From a checkpoint of a small audio frame classifier.
Model: 1.77M parameters, mfcc input, norm batchnorm, activation mish.
Data: trained on melodies that start on their tonic, played by one synthesised instrument, 26041 training examples.
Rows from block 2 of a small audio frame classifier, named by matrix and row number. Each number is 128 + 32 x the weight over its row's rms, rounded and kept within 0 to 255. All counts start at 0. Numbers have three digits each.
After each channel's rows are labels from the 100 clips, of 14848, where the channel reaches its highest value: "responds to" is what is common among them; "loudest" is the band of the loudest frequency at the time of the peak. Only what is clearly more common there than usual is listed. The data: melodies that start on their tonic, played by one synthesised instrument.
# c30: last pointwise conv (model.blocks.2.c3.0.weight, 256x256x1), inputs 104-155

c30.28:139107128106115096198134082156169178120175101132146098115089168150140154070170113174113120114138140160128139099129132130111162116133106088145137113119118128
responds to: square lead
loudest: 250 to 500 Hz

c30.105:154104119093097167132117167168114177175103167116137149096142102143101146127172151139133103121104153138088130110090110144145130117130142169133162137066111185
responds to: staccato
loudest: 250 to 500 Hz

c30.69:148102130113125098096103128151116174181126168118115139133145104107154130072157121096059144136137080145108156104131188139105101119109152118139099124115089149
responds to: the note E; tonic: E
loudest: 1000 to 2000 Hz

c30.194:139110126080089089099130177088152139094090138163157126144101133145124110194129171076154143061135099119116133071150063107111095078189080142108145170122152160
responds to: bell-like
loudest: 1000 to 2000 Hz

c30.93:128142071114097134108148106096145117158109115110112133129145103109147113175180162111162144133087096152122150087092179078090161197189136126107099150167131107
responds to: the note E; flute-like
loudest: 1000 to 2000 Hz

c30.97:146088156174126106168154110121135140154114148120106155155103049186129144124154109127176122120196055117119177075099099063093123104090083129120174161093107132
responds to: the note C#; marimba-like
loudest: 250 to 500 Hz

c30.147:127059093112102128170119112167175096079142141130115127109143154132126083103132057160120120120154102120126121121123149174139098116131124095128142100115098110
responds to: the note C; tonic: C
loudest: 1000 to 2000 Hz

c30.26:116109123152146137124145143079146115093096124118070205184155119155131165142097176131125131137146086187121133112122131081180168118113136178105128129113084141
responds to: the note D#; bell-like; tonic: D#
loudest: 1000 to 2000 Hz

c30.212:104044112176072168143117138134161189135096121095115177100192121142130095125110146150118100126116147113069113150149100082131101112115094109154114101117086142
responds to: the note G#
loudest: 500 to 1000 Hz

c30.83:054155148082154118039189128136124127137147155111102124106161112157122148179105128129117141144152150158110075133099193145075118161149116087115099198149134122
responds to: tonic: B
loudest: 1000 to 2000 Hz

c30.171:136107156132137152125090134156118130103178206151122061126184067125143130134090189168088121148103131079137096139189127143094137148139163141133141166148134162
responds to: the note D#; bell-like; tonic: D#
loudest: 500 to 1000 Hz

c30.200:142129068156149089100113174166130113103089101110054125167089104098085089146071117139140081122097155105133122140148164145214088151129150124103125101125151130
responds to: bell-like
loudest: 500 to 1000 Hz

c30.150:157153107150125107080129102085151140116140074161173166124084116192140146095170106109122098134164040078094130098105126061154065152121176067149082121139140111
responds to: the note G#; clipping
loudest: 1000 to 2000 Hz

c30.205:073139075156083129115140088113098200086152117131147096166134097171081130064044119100168089149166127165115090133105156098098074137095143143130075095188063110
responds to: the note D#; thin (high-pass); tonic: D#
loudest: 250 to 500 Hz

c30.179:169184179098158082097142119182123132137088106070159094169140080163081158126154172069131106121142160141113143102124186156095149139111101147146096158189093134
responds to: the note A#; the note G#
loudest: 250 to 500 Hz

c30.201:120104110164134119135103167101076148126141140118183068090108133126129104130185171121110100195132139165086164110186161175140105147104162106117130218156145111
responds to: the note E
loudest: 500 to 1000 Hz

c30.84:120173151129131108130165135139113151108170135105125134098130123095175112174088110120119139120162107061178107184118092084119130148101127088158151126092113099
responds to: the note C#; square lead; bell-like
loudest: 250 to 500 Hz

c30.168:134137094090104138096102093177097160134119104118103098094183121179140126114107132128172193147172128175116091155102162135161168136129113095073098098150144151
responds to: the note D#; bell-like; tonic: D#
loudest: 500 to 1000 Hz

c30.30:152135225100127145067089131080102169177155156116119178128074142124153096126114049140105098165164130113115138142134102110166085170125126149081148072124138136
responds to: bell-like
loudest: 1000 to 2000 Hz

c30.17:168144122130136161140119145120135107127061078106086150114121217136138127124153097166095053142084087119124103171149077127116136187107183170111166113092127093
responds to: the note A#
loudest: 250 to 500 Hz

c30.255:126111166141142104139043100077098127088052104143116117098156102162061101137160120117143155147143117107099133164154119112166079105096152112139130131167140146
responds to: bell-like
loudest: 500 to 1000 Hz

c30.72:136136166128106092152107165181140135133114108123125098081139177127102189084131127126123150148170115115104125151077111091123119096150079111133143112137116102
responds to: bell-like
loudest: 500 to 1000 Hz

c30.238:091103066145115143134167128182073182134125158172127099159161113141201109131096180124121061086119094084052137071075156156123108132121129087102136147107097116
responds to: the note G#; square lead
loudest: 250 to 500 Hz

c30.8:121132149074162109106157087123098148119135109115089141115138137122066109132139105116123089111150145183137162118125091097177088130098110102134140117145123096
responds to: the note G#; bell-like; tonic: G#
loudest: 500 to 1000 Hz

c30.31:105200149120095141168076136081083123142130121148193131133179072097097112116125162084149179096204107137114115151153180110138124084136140103078090116173113141
responds to: the note F; vibraphone-like; marimba-like
loudest: 500 to 1000 Hz

c30.210:116099166107126102141132110112124181163088088121164142075140166088107121069126137130157061151122145157093116132128072115119193117112118140136123203152172109
responds to: the note A
loudest: 500 to 1000 Hz

c30.101:107131121151130160161116138098120103130094117147108166099180078112150134157092132138058171139137119132126137161132116146099128124067092170167073068110071167
responds to: the note G#; tonic: G#; bell-like
loudest: 250 to 500 Hz

c30.134:106078106079063150083140123116085129110171102064120164121086147118116134097143196159095137105101136140132133137140152070128180117154098110123106128113088193
responds to: the note G#; tonic: G#; oboe-like
loudest: 500 to 1000 Hz

c30.118:124099170139121181103154142084100085137142144099077151148147102107124103111108140177069124137096080141099155138109081073187164130107137121129161122084052123
responds to: bell-like; tonic: G#
loudest: 250 to 500 Hz

c30.230:066080145113167128131135130170172125127138100146121159143136128126106094175142118132095137091138132127187149154201161170144132114085103144144066150133074132
responds to: the note A#
loudest: 500 to 1000 Hz

c30.47:122086196114161104111125102127120129149147134104155205127127127085144105131052132085144120160118153157183132098193148086186129152091118109098144098112160183
responds to: bell-like
loudest: 500 to 1000 Hz

c30.176:130126170125084159172107087124091106117104108062166121125149094124181117106103104093082166135103114154085090117168115095114070166079100154170172134165106156
responds to: the note G#; vibraphone-like; marimba-like
loudest: 500 to 1000 Hz

c30.18:105155046135142048164165132139106072185122195167127153123116165084070153177104143126166118109068123163174079130153100151115140092149107138173086176155108099
responds to: the note F#; square lead
loudest: 250 to 500 Hz

c30.195:173188148044147080109121134114076150132128141148131115110070143119113130089140103133183145156177109129076091094149147146181094088101119172086109093174137123
responds to: the note E; the note B; bell-like; tonic: E
loudest: 500 to 1000 Hz

c30.96:119079141131145135101128161109108084161116085163133109110112149190107162064142173119066075098111065165142079151079169116185146094157130069089172191129099120
responds to: clipping
loudest: 500 to 1000 Hz

c30.142:124146115187123114138126118061142153143114192088136130085141065146125112122177160143098136158148111130115146147120161104087142143132086132104150135091164119
responds to: the note C#
loudest: 250 to 500 Hz

c30.152:161151133116146139144150075115140109128145089106147161105123154131132112108110109089038093094134143132172093083140135167131110155141125132175167105119088133
responds to: the note C; tonic: C
loudest: 1000 to 2000 Hz

c30.120:055152122092168146113158066089084138096165122161123094157146143118136089128165161139098148156152175153082113117151206159120169084163155151166170192077106115
responds to: bell-like
loudest: 500 to 1000 Hz

c30.220:142095111105079145107068135132112120088134094121142145090111193068159133096150096160086121116096099172071126112125117089167137184139111114133136144179098182
responds to: the note F#; vibraphone-like; square lead
loudest: 250 to 500 Hz

c30.27:106131162075140082112176091072142115119119142148113157157155110163131167150123128088091153166082125080087103107167111142163129159132138137089115115171141116
responds to: the note F#; clipping
loudest: 250 to 500 Hz

c30.197:067112152120115160115147119169101122193112097106150150107162128153116170158105178116140143142139125087098184155096079092145084135098189105151089120145140127
responds to: bell-like
loudest: 250 to 500 Hz

c30.186:149112076136124109106115132141079136156105113111133085138095080115168127074183079150147144092117115158189167109145144125147139075077084132157096118134207124
responds to: bell-like
loudest: 1000 to 2000 Hz

c30.80:116120117121085114171146122161147079126071086110101129104170117116141095094138143185091114143066070074141075159176093119151143162110084158130160163126158145
responds to: the note G#; the note D#; tonic: G#
loudest: 250 to 500 Hz

c30.177:140156094146157094148143175140073107116094137141159218122087191149150132146116130115133124099120148099127161113092149158156167167092106100059153134161148129
responds to: the note F
loudest: 1000 to 2000 Hz